Rows from block 6 of a small multi-label image tagger, named by matrix and row number. Rows with one number belong to one neuron. Each number is 128 + 24 x the weight over its row's rms, rounded and kept within 0 to 255. All counts start at 0. Numbers have three digits each. After the name is the row's rms in percent of the matrix's.
After each neuron's rows are labels from the 100 images, of 14976, where the neuron reaches its highest value: "colour at peak" is the nearest of a few named colours to the mean colour under the peak. Only what is clearly more common there than usual is listed. The data: simulated telescope pictures of galaxies. In brackets: how many of the 100, against the usual share in percent.
# fc1: MLP up (model.blocks.6.mlp.fc1.weight, 256x128), inputs 0-127
# fc2: MLP down (model.blocks.6.mlp.fc2.weight, 128x256, transposed), outputs 0-127

fc1.72 066:106128100110143117135118137109171081077103133114112108118109123106147135173158148175132111129142143170087131148146126130117141128118151151108132157133101140098124109106139096156104137113140156110110146142106150161147118041102115109100154160104116119124111099114145090133099120141091113111192147110137104143160162153122162112125104177116154136182116121138165105139127110145117150126118
fc2.72 063:142121106112165108145117117150144092087085111115098114110133121156139126104133140151114171107124129149135175089130179076192142163136118129136114124112124129093090174132123123130114148161173138093132180136085101132157149141118143137128124104126115144145107126102126121148116105127148135150086132089141141113116137129134162112111135160148113143127164157153093125096134177095064123114121
colour at peak: grey (91 vs 5.9)

fc1.134 097:118086103148104144131164126179122088153099143130131078120121129116173109135114153121105130136123118113091150147141149093111129123105162146146146141100088089106146157139104163146137120097189105119162162128133113137107120142119174092125140138078084138115136119140112137114201136158092129098130147151125171124131145083136108119104107116143131136083131121111106127111155148160135129153160
fc2.134 094:143114139117153138130132099138105102136091175135120141105121130101136096134130151123110166132144187142116144172166150148075134126139081094128137139103104140103122138120138137180123113118128113144112128109121125113136141154146138107157108133090096091149152135128130178139128132134056138067130116125105135149176143100091116149131122106104115131103170152139089138178106171145133132163097
colour at peak: grey (84 vs 5.9)

fc1.183 055:119100094151160136121104158127121095122150115141079112132112138179177122118114131122148176115108101168089153173134100100124139165152131141101191146113127087135100136125129124127132131113117103108160126148091138103082140126176133155143145125154136071128153101133120115156169118146153122128068155122129104140123139130128110134102077114127166130154096126143111162151105136130098136141156
fc2.183 049:089112156101189100146142083133131163125131099107108116114117126107134153101137109087118107110087142105127141130155133109111156165162143160126107124193121134109114139135139117131161109178103083165137119083146173170094094139104151139128161110124118161146150147156143159138124084110148118129134136139104133098121135128123146134136169115144127119128114177115055112121103112113109137121124
colour at peak: brown (52 vs 16.6)

fc1.4 148:092114113122095126108143134165103122128139114098140170105151146140142156144102096126099132131102154114152096135120128118083106151139157126118123132155128181143141130088127108163171157120133096160093108152071143143095176078148104158141134143171100102165095147100126091110122128140124164107143160151126115148184146105132120126132093167139139122123115154099118145121081098148128132149148
fc2.4 131:128122165095163138106109138124152158131112133140105119122141088135126099129104156133141106105096131138153114131161118131168123102135106121150147077138071171113066153141162157119123140154106184156137122094166129134150145156122099134172095178096143150123135119162142153140116130140080141121120113087125143144094092094150109091109152100076146144124132150108118111094131133152137134128134
colour at peak: brown (72 vs 16.6)

fc1.113 113:134103097128109124130152127153119128104132140162115128119120139124106132119145105125178145126133113134117147154161125191120142138164132109117066114097078128133167117145153141199102145141127144145140135129166102121147121139131067113130151126131118070125141108147171115114123130168127142130121120093131117153086147096125175127115173113134113118070150103103143110101114105101135114192132
fc2.113 119:166147149090149139121110135116110105120141125155113120112117104115110163126101130133119170138142091144128149115161104182105074128104147118088101120146132122154104111108110112097128097181103132147158124110133122087132144151098157121118099097151160168162143108124129152118129122071109149181123157167172153130159138159160171127155140115106110115155099153110134138096108134106106099096120
colour at peak: grey (42 vs 5.9)

fc1.29 052:120118122078107111132120161119147107126175151164089141132080116129137129079125099108088167134148117084161163135109151200131147148105126105098106087129129103151133158106097177115151132140110143127133144125128115127157097150113184107124134126108128115139121099141142098131112114139089144154131134138108171142149144113162141132133135140132155121119170122126121135094103097157092140091185
fc2.29 049:128116140137118179136114100157127100145188116183123135171161151166144112137113139108131115125095141140151092120103098108115123113180140121117139142156121140109129062129113159134124133113128125138131082093148136123141167130169106121159101152099121145145093160092086128084107086132096095142147106141146128132116137163170137161095111114144110168085094099125149138132108120123143127111127
colour at peak: grey (90 vs 5.9)

fc1.43 071:120135142085119199083132131167126152172156117164144146159092126128131101109088131135126136111147126170126135106114102114127094156135103120118124129157087086145096106094160144103147125097124148119169148121172086124140140157090098111124126152129097094128170117125100146122151076114161112121164131172110132141143120121121164105138155112155156148131128100099106119129117138089134129128169
fc2.43 065:139110121115134141134117123123125133106120151149141146137128160101115141108140164111109160103119136145168083127138141137144137101115133110153096152086148152144085130149188105169110129156160111129120101150106151183109152179072087123103121118126127114132098115132134117157138125102171148086175118144105103093121116153117116162091120165150093112124083102119100180115149140115149146154113
colour at peak: brown (51 vs 16.6); grey (42 vs 5.9)

fc1.243 100:102117139132157101144161105116105094149107110139113170123139114101130113118133142106177147106156085142123148132105137094120105173093137167084149163135142136108120122164131079133126113119100101138124140125148136149088116150129162141176116173102119099136105126161136103130123131117155094127154130131084091132127137118097121121121103126123106175145128106112093114178089151135183135144193
fc2.243 105:148134101123160122105112095157123111111142078156107143116092111174144096154094178158130136150135123131118123140134096135139136147116145095154103116132120165156152153081124110127147142128122115110144133158178156106132094115129109149127097139078131108170129175104127157123109153122099060173137140102115143067139142128117114100164138123160108154135089120161121084109138147133110139143123
colour at peak: grey (66 vs 5.9); pink (25 vs 0.2)

fc1.68 082:110140143096147135101119115183165092137167133079141092169106141134123100161130163139116087089137130098157132181149138085098147165086087094149104141155129095113133101118114158160126138087127137136136094147113088135130123126130137143113132145151124136143131114065115128127104102161131123158091155114143114142146116132198129146108135154157120136090125143146104100114120143132133120145142
fc2.68 085:155130127056158141101115131134087123150123151143126140098122115156138107113129140070145108097130117111079140068124151127105152088124127141079083148114125137126103126148089130145129154101137126123166116146158120166169106179134162094136188145141143164154126150132135145137118145152091130128115137106162121109134134145145095125150116151137140096104135136160147122091138117111120176099156
colour at peak: grey (62 vs 5.9); brown (38 vs 16.6)

fc1.200 105:129113096150107109171144128082149144125133124121130131138168129143130104120158150158128121116123109130137131121104062170148148121140146151134116119077122165142154181136165086105136109164085132109104138155134130159131111118111150132119107111115111115144114156198118123120057159144106083122143110120104102161121142133100153134125172088137133172105096140125108135147155115155114162114105
fc2.200 110:128156097113130113118118153110118132170073151169132136086132132128113169090100131116153140093092142158126107085101087173151113147116131152161094114154120153099129132128091090137122103109141127125154140114105164157092102142177152103102148109125128121140096139133173130142106145091126146148117128113142111122133107155111106092165145131085112136127156146158170178144145087138152158127136
colour at peak: grey (74 vs 5.9)

fc1.61 099:111175096171134147133104155144104136160123135140147123117127153190124122135107139133112132123119145127154158098108116129106154098112132154135103103179121122084138099144125124152129189156143092128152138116106083110157139136103143093117150136113114154119135107146080109088168094100172102115094179167126105133111095093164128133171143129147112091115130165146135109154100130121118124139102
fc2.61 099:122187150122097066110168076107104127112132132114124148104112095138102118157142141106104147126117094121109181136153120176119080123154150145106075132135132125150122146139169135100147166136142142160152120106135108130112137195137144137140119140142090091108108159117118089115143106136150126147152117119158158124176186094105142137116116133124112122100126125112161114110142132115135119094154
colour at peak: brown (83 vs 16.6)

fc1.170 098:104206100128157125143158131084111086131133111164155108156096146135154117138074084105128150151125117132170134135130164122134120125160122111136109140130114149091131114140122094116127111169127112128120169154144140148142107134106131138087131106102121104114144156124100094102097102162141151136128130075095141129152157130182178131086146137167148113095147160128134134114116159114094142120101
fc2.170 108:077136121143156096114115092136082099120184100122118139144109127154146155148122126159110112077150129136127159132151150131108110138084154174142141105138127136161102121162116087152128137093107110138143141158114145158138116127088068116108107129098116087143117153165098143146110138116136185113085111100133097135139104113113174136155144113156171142142143138162132128133149091109146160119130
colour at peak: grey (82 vs 5.9)

fc1.241 114:115153131113124097091158100125135122144148131113131134118142127147098103114103117115093140129131077153139152114107121087134122123103114172155160111139122143133111178135117104105127083120141152107149147080064099142124140107106153136103117194126121170148113174124120117163108127095160146153181126155138174119105092086117125142166114104160139119116169101127162124128116133148135124146166
fc2.241 140:149131156122134196159062144161117084079146117132106109118120092137118089119127094113125115114151081127125120143119095093129122161106132088145113101136121148163122133149147156099157132134117095102130137130118137127135143127115096148118121090174184098147188140154123103102178109103172160115126159150134148133132121132147150133130165150115151102085147153129129118125109140111099129115137
colour at peak: brown (97 vs 16.6)

fc1.225 079:135123136160141139102121161169088123110172101107084158049121075115092109123118088111162135126100162152126118142176112122111107124130120150153118131104124159088153134188115147155125113162141122090146123134119134125132124176154154094101125133112140135137141176132133122140093178120116088162096124127092125129149102104108114117113148117120134131103116109122134148146135167149158117158120
fc2.225 077:131125104115066140122117174117133112126133129130139139152113123148093134122102126129107141113145165109157130138125156123181151123137146173148174126071095152097137095152143149131178144138139128150184167103135147126171152098118082129118132120111147100113126144100134107095135132141074146123103136103121120084135124092079101101151142121125100171136090144139120154150135127140146121140070
colour at peak: grey (97 vs 5.9)

fc1.195 112:084128131110139103110125106131097116142150080136163135083113153185097146131178137127155141154114146131117113162141129144102160142153119151115126115174139128115118118124148113135155122090162119120106127162163152150089131124100151161149151131120081152116140123158106098099144164150150067133097132122139098114132124108111112123094095126128103123140128191151148149124128059135091133105151
fc2.195 105:120127159146150162148102125127136181123100085140085094119111146094112101103116124132119167146107086134139122137128108155131091157143122086089117118160146115149125117101180110137161146169144118138126103151147113133149136178123128113163140129093136081103164124120171119103139134116150150165160115099116121129093156145159104148077142123125165180119075103129119132122126114114119140091130
colour at peak: brown (77 vs 16.6)

fc1.227 090:153117142091129125166041119123109144143124100168115117125118125141128069122130140105112111113142112136121108168096157154115133166137142092112132123106090128104155092148136122156103124093120161132129155119152162136138146126115139111087124150191123077150116142108122119116129161157141170118126073145122149150138134141163130145143118158115086139117136113192123168109096127108117135149126
fc2.227 096:108129112150147099143102129124078136099132141130161172122137115162137176122138107110130132146170145093081128127112095154142118115169156128155137129128114111085118115127108133129127155154103131126132133122171161117130150136131174129145143099155161114127129065132159109135138178089115123080104096116085153162120132089150149096132091135185134107114168119163101126089141119098131145113111
colour at peak: grey (95 vs 5.9)

fc1.76 053:146126139098135095149095141119184083129166102131085060073173107112115133143127117130144107107105126141109135122132154144125110134144143175147151097138137110134111110171130153101156098075119148142151136106164078120136084119140147119116142108130119169166142145128146058112140119129118134129126134125108112159150123124119154157156145153105118146120150090095116117142151125162139148127086
fc2.76 062:130151063124135075159134098126175120100120107120159126133115123080122146109089072124130150137153148132151197142138151110109096088150159072149133153148117120119134160127149083133108152115117139136126113171119124141112188119150106147124121126094142124120098087127146156110146153113126122127156156147153151141124121116143086123111144131136148133154137123117112144144175092136143108080121
colour at peak: grey (90 vs 5.9)

fc1.152 093:118159119142185104120114104097110131138113093098109116159098177125084132123057136126148141149146117146123115125148141127114131086158120123196109137168133134112145118101109141151120119125120098118192113147161123139137111126154182098131090140118097170175132133104131111137086164148176130111117123124104118170108125149109114094127159123107107138152117127085126130136115141127134129101161
fc2.152 094:134095154130092116133128137176153141117125137106162139141128124123100081125138127132176158088090141127110108112119135148138108135114143121150139137112152113099111157118156145099135151150119120120094174159133140181177149109106151097122146117123088108121142121148089139192145153112097118163105137169126100137165130116139137104130127096088151119103100089142142080130127129174142096121068
colour at peak: grey (60 vs 5.9)

fc1.190 114:104161161121108122092101075115141176128125081179110149087161132105104147140118147166138145130120107152125173119102119112105131137120127167116129082151122140102110159092089124135135128127119128139152147186109130172139104187130132120136129151159119144112123122118085122134091124137107103101168124131128111145121127094087158143133118161154118127084158142101142108173097090123138126145147
fc2.190 123:150136085151100059133133116124125121108127133090121102146127129129157078139136160157144114157091161101144120191108092104114125140138146122112138155141147140151139138145116141102129133074162107126140138131151102097133085088130138123136151125131147146134119180126140143133158111120102116118153126102136155098131174130153099141115101137126091066124103165179095171124161126138114118099153
colour at peak: grey (80 vs 5.9)

fc1.180 114:138114065134157049122164142103144128128146159153150104142154103172112135149166171095125106155130153155131146108148119146097149133117092148147087146142112118160166147077125115137111151127112087123163131122089123115106145114115156123106076162153144124124138114151177091113126127139142146125118099135128150119119128145129132126105112126157090106182116113124154087099103109119134157120117
fc2.180 111:081120087132157149130084145145153130146110142128129101119130156090125141190108145138185073100162159164148104137134136121161104095116159115110151103129130133112173092097154157076137118160112129123116162166087150131146093147130149100141084124111126124122091159119108167141130119130118086122127147133104102117152153128133116156125129117124116137158108118134190104124123131107104151136110
colour at peak: brown (52 vs 16.6); grey (47 vs 5.9)

fc1.179 084:097121156121126119228088145091115121144083137115150162139129150154111161141124103119135126095124097129153105115111095113117124132127106140150117133134161129124110162137149128146137128100114130148121117165180109132115110095133114176127102132133102129134116141144141137116055126142120148150173128133127086121125126160123115119186159118128084148121092066166167134126138125099144118124144
fc2.179 074:109132155141166130095102150125105099160100109116134174115127148163142138109095146096094121145145147130113083130104135154106074171124132144127138152117084116146101096176125149113122070117153127115132118143122159119129143144158151100114127099111139093108130148108156189152122162107106185103123125138123133152160152102100109118167147126085103153171120124109134112130118127099164164127144
colour at peak: grey (90 vs 5.9)

fc1.8 079:105155114089101105106152102152162142154162147120155130108110150125088169082096160091127126134143161148129119125117107123116118147102111112132129118183133111129145121138104151116172113104140117151102156143102112107139112124146129117164063121130119132152159151085153146093130110143097071146119138153136114131129106114200135106131115098150116127114155135110130123154087132180126184123140
fc2.8 085:153111108120125133140123117141129146089138103116092170151094133149102128120126102100149138116157117176126127118115143087151074103147175132152138114151117145137125143126112103127114168129088152147148070141129078096149157147158131136137089144109139137105102169164092173119102109132151131145117125132116107131108107141112084143164172106183077147125120149150164148132144121120115094104158
colour at peak: brown (70 vs 16.6); grey (29 vs 5.9)

fc1.178 121:107128135156115102132144100130116166158134089150066137108143130141132099164089115152148171157146118142097133142150132098128167136115140102139130122120123141117144160139132105098124122072123117145106163116158104148146074154094149128117114195132139115169164150132136144113109113129101097116145124113123127136096145071090164124096103147106133098124139125104129122105141155109194096134157
fc2.178 138:171156092108110102137143132135185104075105114113110119117106125127131084101107146115147126186112136126126152125126120117140130150141130114125168095132113136125134152146123111124124112100107126137135120134124183127179133155134132111141085132112097144159112134124130153123149135160126137117156114156125131108145122098062118092102136183142133168093136126142056098178107167115133157132174
colour at peak: grey (45 vs 5.9)

fc1.154 115:099130057147116119139166101130138092093130152139154134121122103143155141110150122127127119120142126120172161110134155112109105127146105119131153105147114126143158150157127152154134111116129151165092140107090120113104138117114130113130138093147134157131085149124112120103162166142132160146134149167135177112060123129152161161087078136168153123117106133065103127106134097082141163105134
fc2.154 113:145139104109154112160081086129103158122124122179124109127142127092143091135144097122116140151173121142161127149132118134108137117127139176133119133104094104121123121141117079156134124122121118141137171177099119139113108102153127145134156115184086169100075084114093119128155144195104105126081142131111124160140121168135135125132077118114140116156174118129099132123134118149143106143138
colour at peak: grey (88 vs 5.9)

fc1.207 122:119149115142128097110121069111115155119109120152111151082098097167144139085134135120153149119109112103145164128163164153132130132089139125117135080104109132121150145132098124123118152067148165179129145116125116185120112137082150162110166153127127129169114148095108136105111167141134152122124145140152166145140137132081142125097086132149125111087137091131111161092141162140149110121123
fc2.207 125:149142130121065184140124139089147161136126154094061132126154103133110162137101122127121150159153122121130142142133077139139188106139129145096126142099142138095091170105102106113148123117121139166120132110108130126110124170112144087108160139151111139150121119100148143108151125139144125132124094104116112134088127135122120107130126135148145089126157091148115150150185145123082111113196
colour at peak: grey (69 vs 5.9); pink (30 vs 0.2)

fc1.54 114:103109131132104096145118120093181133086169098143131128151127119161119125111137144149136131147129166158163146096110125114097124120157100131122094156104107105129129147108168098125141150089143108109129147116125191119117153088112126102154119140148130149147140165185138095109109118149165128108133145124105117122100106167130123166079131096160119115123192137100140092144150107117119129187108
fc2.54 117:153130157126100115136158113130152130137102186104156125128142151084098145094163141110129139144180104112098157151131176143122122126106099139124203148117098120123111114100103153138088110123112122123078111106123159114174087137133132124137130107157148116149146097096134133124176096158077134115113112114116159112155119111124123144116143092118127099110150125117179118176114134130107144169131
colour at peak: brown (82 vs 16.6)

fc1.105 091:140119093141121142099090142147126108122137137119151105125144116152101111118100109127154142124143164120113120133159129133128087123079134122149102122133159158159108139150140135163163083126124119125169142094157066136086122120167141152081095102130097187135136164081177157074128117155144132130142135133113128139102097100112124135153152150093181119097109121156118127158090136129154149129131
fc2.105 098:118137089146075117126107143128126132183163139113132091119102118117127100148132140162091134157149143141139149140144157150112115096117105078091148138123126125150128063146109140110131163153104134139148136136118177124168126085125083121159136115105131135146172137125134154083060154104139109135152121130107145159168127131141099126104152128113167169112101077110101122161129129125121157113125
colour at peak: grey (92 vs 5.9)

fc1.17 103:167131106147147141110161117175114124092087155119171161136156139144158107130119148141116088064125139151141136127133110154089110129119150128139155139128120152163139105141106158118136110097164153113145163123091119169091158119118172123141135106113124127116157149123122073138152153159150119153080127164100129094066115127127102142153134139098108114108129124099125106148104099105158153103088
fc2.17 096:125170174097201095151125139121146107103130077182163116108153093135124154116123130170164107143112110175126087119114101098105096088162126173110173110139154139100155124124143130155139109114152142127119111122159136148101093109149094133137163091163143133094126137132107121138097112116140123147137130124118141156099093135122114110132092145131102151098093153122166119122128134109134156128107
colour at peak: grey (85 vs 5.9)

fc1.244 060:140136097109132146139131125128140108110155113128126168109098109161138168142132113133127089137151145127158118111120124112114116111154118138109113174130111140143069120123091101147123117091161092110138190176136157146138125108157120138159112121155180116092101166150105138110131061110106129139128119136169126090148189104144122129103137106125128116078144100176112092120177114137141130136132
fc2.244 056:122117087162115081103131093109127119131171099128123100133120150149125086103134155132131143111108123097145160131149096069149148142136148135153141132115118107097098135143147116150143149160107120120091117148111133119142136174115172121108117130129127143137165114143073113135131151134118132095147150100114104153177136155141191124180134155113139120151128169081095122125157128146059158114109
colour at peak: grey (63 vs 5.9); brown (37 vs 16.6)

fc1.216 127:122139084128144120161160133140126121133166117125118083143083116147137146166121106094125140133111131163081137169159108127146131136134108153079102160139138107094118109138185106123131127124130096102154123080135107142112111120099107139125110127125163150111133079157124059108148117145149132120118145137181146114155135091115137148119135144144113102085138125144164198138121114178103138143135
fc2.216 116:124101133087122117134163162102157155130114117145139169109149114143142142143127140119080107159131100121125106139135139094084102085119091130113133107088130140168146113156100167139147121143138115111139122087169103146161118194152156123120189098135143121070114149110089114127142090147155146152166102110121119116106151151135102149103113164142128157101118134156098156142113094114129104147127
colour at peak: brown (54 vs 16.6); grey (44 vs 5.9)

fc1.34 105:153117115153133121143067159102152130096167124125124112122086117107123144146132107137145144098121119148092157148167136126112110108118157154124125069170088158066121118128116156130135144117128107102162092143137100117099078175108119099138156105124103124080173144121097103143134140152164144138173117138168121149151130107169135093128137131120121145115115138097147142087136133139120142179127
fc2.34 111:134120133143107054114146135116141116120097079112140110112164112106126106130109170080118159131113153116143181132134141146155104088118146107125167132145114101132130108137134154150156152128156111156154134186127086107079081120171127134145151142089129144147138130076159150138127136146093093125138121103118087142115129108150153098164147119132127158109074109146141116145108129127153139144149
colour at peak: grey (81 vs 5.9)

fc1.205 106:133115123103102149098128123065126145074144137143076144124120114125144114141164122095132120128129130144148133162097088151151138132115150154077146144116126176137107152123152122154076120105126101143163092202134132102113123152129110131161132154124127136143164129147104140147118096158150096157132130132114136147133125100164118129105039153117112110119140117168150128129102104154148094132123
fc2.205 107:128131108111113082119144127122094081140148108144141105147140153131185110161177137121088107154142121071136112167113114084140158151154125135144181104091146113132125144182106114122140111085167158140118102086135143138111106126153136147093101110120103145154141152130122105159128106097128179127117163119122130115178143121120145109157114110142105113155165129099137159121124112115085129133098
colour at peak: brown (64 vs 16.6); grey (34 vs 5.9)

fc1.240 114:103121134130116119143152115133146106074108152080113126118167129131113153131135119140111122138150102090157147162115153156094136117113139109141140124153126094148128125117165153130130142136139121139082146138084097140120092161162135137180134122126112083159164108094113107156168104111074138151118092109115104134121157159137120123102138083153176185156138113179119131107086139101096105126141
fc2.240 113:090128116148153157144101131118123104157098118147101131106120137120146115134134100146161171114101124171137122148132135106159152135151100117103107158150136119103084112124163132160157120096102096128130120138141127114129168122115147105123124111154141115138110075090133131068167114122153117148096149155143150160132139163146131112142090103162148126081065102161143129155102088162126191109130
colour at peak: brown (63 vs 16.6)

fc1.137 109:113133149136133102115117134113166119136170120136118137132139121128131115122126136167158163145091132155195117094146166146118151154142154145118090135100100116130101161078115129156094092127086146110163114135177095122104085096115114141117115082123126118127114137129104129113128114184186158094124155097147107122135179107148113150176118130090125122149162134121137125115119083150131121136094
fc2.137 100:155128149121166143111147172112111125160135131135109160143135113165097123096131148103088150093141136126148176133104181079146140152120141156125090088079134116107158113171132141139145131168112134132146126156157107118123110145123125141115094136120132151097169111122111112123107087132141156103141143129043161152135117123092105100140103117160135132101148126095108151151098155094136123151097
colour at peak: brown (39 vs 16.6)

fc1.123 078:117133124130138121123159138123152144160142126126190116133123151109077063117124161142101126149133156107126177103096128137095108127116123132162119135128122093135130133119146119116144148102153086106164088106128098114126069149124092088151135147146120143145129121138141114127114106153140158149142178113182094125133113179144139143131159176163092116100138156090078103116101131152123111150113
fc2.123 070:096123119134153143117136146154160170146110130170141161179176166123116131148140108143119087084164082174131088164138108157108105136133130117107107091112142131130107109133121110125141144132128136157097150163126101114124126201124127121165152110119140107119120137121123125140119168140111074101124102101096080103140129080091133150076121151145125108148093143143148115118128150120125097144112
colour at peak: grey (42 vs 5.9); brown (37 vs 16.6)

fc1.16 100:150086127113129099173116080121142136126138103147107131134165083141108109132160091136096132127118141087148190115159146094121129114101148162125097121123148132107110120141152125156141146104149090139117117167131141084104121102165139163164150149161162117118111134119103087126158112157136140163094100152112099138121149126120127125109114165137166111156114165168143065146122101108162110118109
fc2.16 098:126126154118153105172081139113142098173095130146119119157144155106125124154159101104112121116089162111172143121147119070127139173160116156159150126135146139130158101129150081110152111114136138155133162200121100112082118103151103101114112125120112137073119132101139160111121121145164159115107110131116141140123115087158128107141119177120110079144102149120126156148143113111120117113140
colour at peak: brown (89 vs 16.6)

fc1.79 053:105128197141147138127157140158086141132110122146078109122109122147160143174123116115113123116174129120184152111148103157138090134109143109113122132143099162108115112123113104131143166137149158092135091164118100119106150109124080099124127129132081130111126166162108161118113110134116112121154119185089123134071127128112131150135129102107149104162154132163130122121133102108146086110171
fc2.79 056:102124096093142142113126126097108090132148074103154161104171130105156154113104163137122089126137164133112100156121139079121124168136094144137127123107192135102147140107140153145155128148108125114116153132156160162148130160120134120116088137152096119105115145148117094139115136163110166126079165061121127125137101111167139127112118130135115128152140132091090150159082162137129152138124
colour at peak: grey (65 vs 5.9); pink (32 vs 0.2)

fc1.93 103:122160132061128117145098118102106160113134123144122141140093123154139151146118116155108129139128112103134142111164141112130176133160133103132119139155110138128126153137164122170145108137167168147090140106135128157096142118107148156141140074178128157142111133108159110090105093069146096114133138129116084137097089129083140083151138102160135137119131108114147136122124116110101166191151
fc2.93 099:092086110103157172145139159131151116112131125140128129102134172104194102125089166125109127112116167111133160132129129101187129120110163127121106147132118115124150110114143146133167133134136162145108121150124067146140120124148107119169103113142146116133115151103126140123080151076167143125111129101088080130139112123135093174139134137110136147177120110143123091076166138101121156128125
colour at peak: grey (99 vs 5.9)

fc1.136 049:113156152147117141122130162156126098110139148162139090114109101120114112155138118142101164157138123113088148117136161092113114095083116146155108133133118147167075101109108177146104091163137090147154146152121165139122106114112087134084099124128132152162166140128105123115105150158148149160117107104152113158099124148119125135152103137104142126125078156117132120112161135128181109186095
fc2.136 047:143083125152134100112169153152109149111113125150122114117127139127144120148102109103138136154131156100134107154145108129132131134207136132141183139135117168130136134145144113081152092168150131132130109100136122099088182124137079097134081134128114115149128104136136100121147139062157147114115109088112098088168156143130135121103140119162116162099068156108143143130154114137135136137105
colour at peak: grey (99 vs 5.9)

fc1.85 068:132152120106144155127106128125125107096122143126113141122098154152130101169114162129124155095108134117115089114164135144162096102166151098130072098135113113142165158156129109139134095153128142069165183118141108156151121124119131144131083119152061114148154145123133120134146076136127140145175123114113093113099166146123111150151177123116163101124129083087134131136090129108134125128143
fc2.85 063:149137101133108105123132165136134157133157145065119109113171117110167106105119149126147108138127111138119154132114128090110163132138091150123093171097106133146107080130109159166095164156061145116098119119138119164113081127082125141115143129156161190133095148126112113118061187142134147126102117134100124131130121144114148133122138149133149157117152135127129135163116140129139135097153
colour at peak: grey (54 vs 5.9); brown (45 vs 16.6)

fc1.35 088:133163096138117145158096120132117157160144138150160118101141130138146113126127134164136125146161095159177113082113115105120096137142126093129099139101136107148120131150134148163125163098122128148153163115107096152109115129087134102148100110123102075119118109156104131150150086142137084110087119088112108110123147110162162142183141111141123164102087183163138126164096113161121112117108
fc2.35 097:124163158128088098118112149161142146112153143122183135118132107146116141140163088140108118185094085110141124122146133149163134093136134129054144149127113120108123120182110094125136118129098145115114105088152107147090103167114133143129095130126098094121132160152150096137127110173126139116155110163148125109109151129094093168136123118163092151092104158140130127164130110147154144103142
colour at peak: brown (73 vs 16.6)

fc1.143 091:109089132185112155167118110136140129130125150127092121130151115153131119160151134116138130162147108118130128146088099120097123122108182164109131114118124122101141103074093149168115082116152150106134115124154143116135111094119164085150082104132117134204121110121130125152160083122108161129137178145147157106128110135189110138139098168120105118090127132127113142108113149099148118129133
fc2.143 097:116145100146086158119127174129150154153115134138130110117144155136157115103169098123109133117143143145094143100139123122152079126074093159121120145140132101119118123162150154155132105160086120158120134155138124067131098123104134154133136091154101120157113142181102136122147144136096132101119110104104134111170095137108133136103154138144126171123121084140126112160108188184100113109096
colour at peak: grey (84 vs 5.9)

fc1.0 078:106077144111129180091119136134093093124114146168098135102104105115080095132092137105147137127167113132110119135149156186130141152109112115142117109140110120118103104142144148126176171135157122110146127219111127167101147153147103114095119126122125121153154135098126154120129123135102149153123121149100135146178113159142126142117137120158149131081167122087125116084107113106125127127124
fc2.0 079:152131188078138105113121161151141126145185123096156139125195115108133100113107116092120134073076093091105150143107104115129145120071122115139151147143145090102106126166123092131127145145090150127133153115161123091127129155125151136131148118104136104117089125119138124158125170168119106120146147113123133134103151158137132148147085163149120129092108132164141142135141117148161157107125
colour at peak: grey (79 vs 5.9)

fc1.224 074:076082118168145155098108116148130112174139122139171155097155143158127142155134117123122127105127145147136136140132123174107098082113133106108120146118128158130133148122092096099142141118121126165153151153108121119099142138121102152132128134096127118088121113159149144130104074122100078131110114095138143121145082164118136133130126099155124156138190121117127153153114084153108191104177
fc2.224 072:143114133090088130149081154132159151131108108148131133141109100154127138094098135131122104114101111199101128127133121097128130149099162135161127113161128117088149099129121158119113163107179066145172119092155126165141176140107137134119108091144084127110149159117101116159147111120146162115121151138154124125134113118085141128149145111110129145152119151126152116110082113154131159173090
colour at peak: brown (73 vs 16.6)

fc1.96 093:109113167133156139095157142134136156152142122150120147112129095159118125128119108141139129112104150116128111106158091109162077151130170085134111102123120177118142157128129134153124156090121142156127105142108127126141147096118136117135080126173151163116096119083117094143105111151066130114102106075124160177117124141147074127119091132128169146138155127150151169143148098094130098145148
fc2.96 091:112104146155147125141161126115167148124112117094151135118125110124134192159165158129173142118115084162095134116157139115144132149096136127107110120131125133127142157159134121118123118135118102058081150122150104135107131146077128127131107133111171131109181100117059147120132117175143131120066144105120113112125089095135154111141178128094113123159134114147124123119105175131141148125130
colour at peak: brown (73 vs 16.6)

fc1.10 115:115141122128121164179084107100151068110144069120127118090136107124129140151121142141168101157139120148144105135094144146116103093107156119142134109131116144152118116100109124146117092135094089158133164148145133119103127080108136100113130137087127114142178141113132113137157128109101155134097127139117154169117160091156089095173146131119145174124095117125135128130162146120147163142187
fc2.10 109:130118126148083083114142151136136167148172122128134099085130137083115135115074124126113130124148158093131103150162159147163122072154115119159107125171099148122134150112131133113138133132125139138126128155132109123062169168168095121149130122100132115104160126146098103144165110107108146159143065152099115105139140154120124119109149106123066187130124120126121142122131129133150157135141
colour at peak: grey (100 vs 5.9)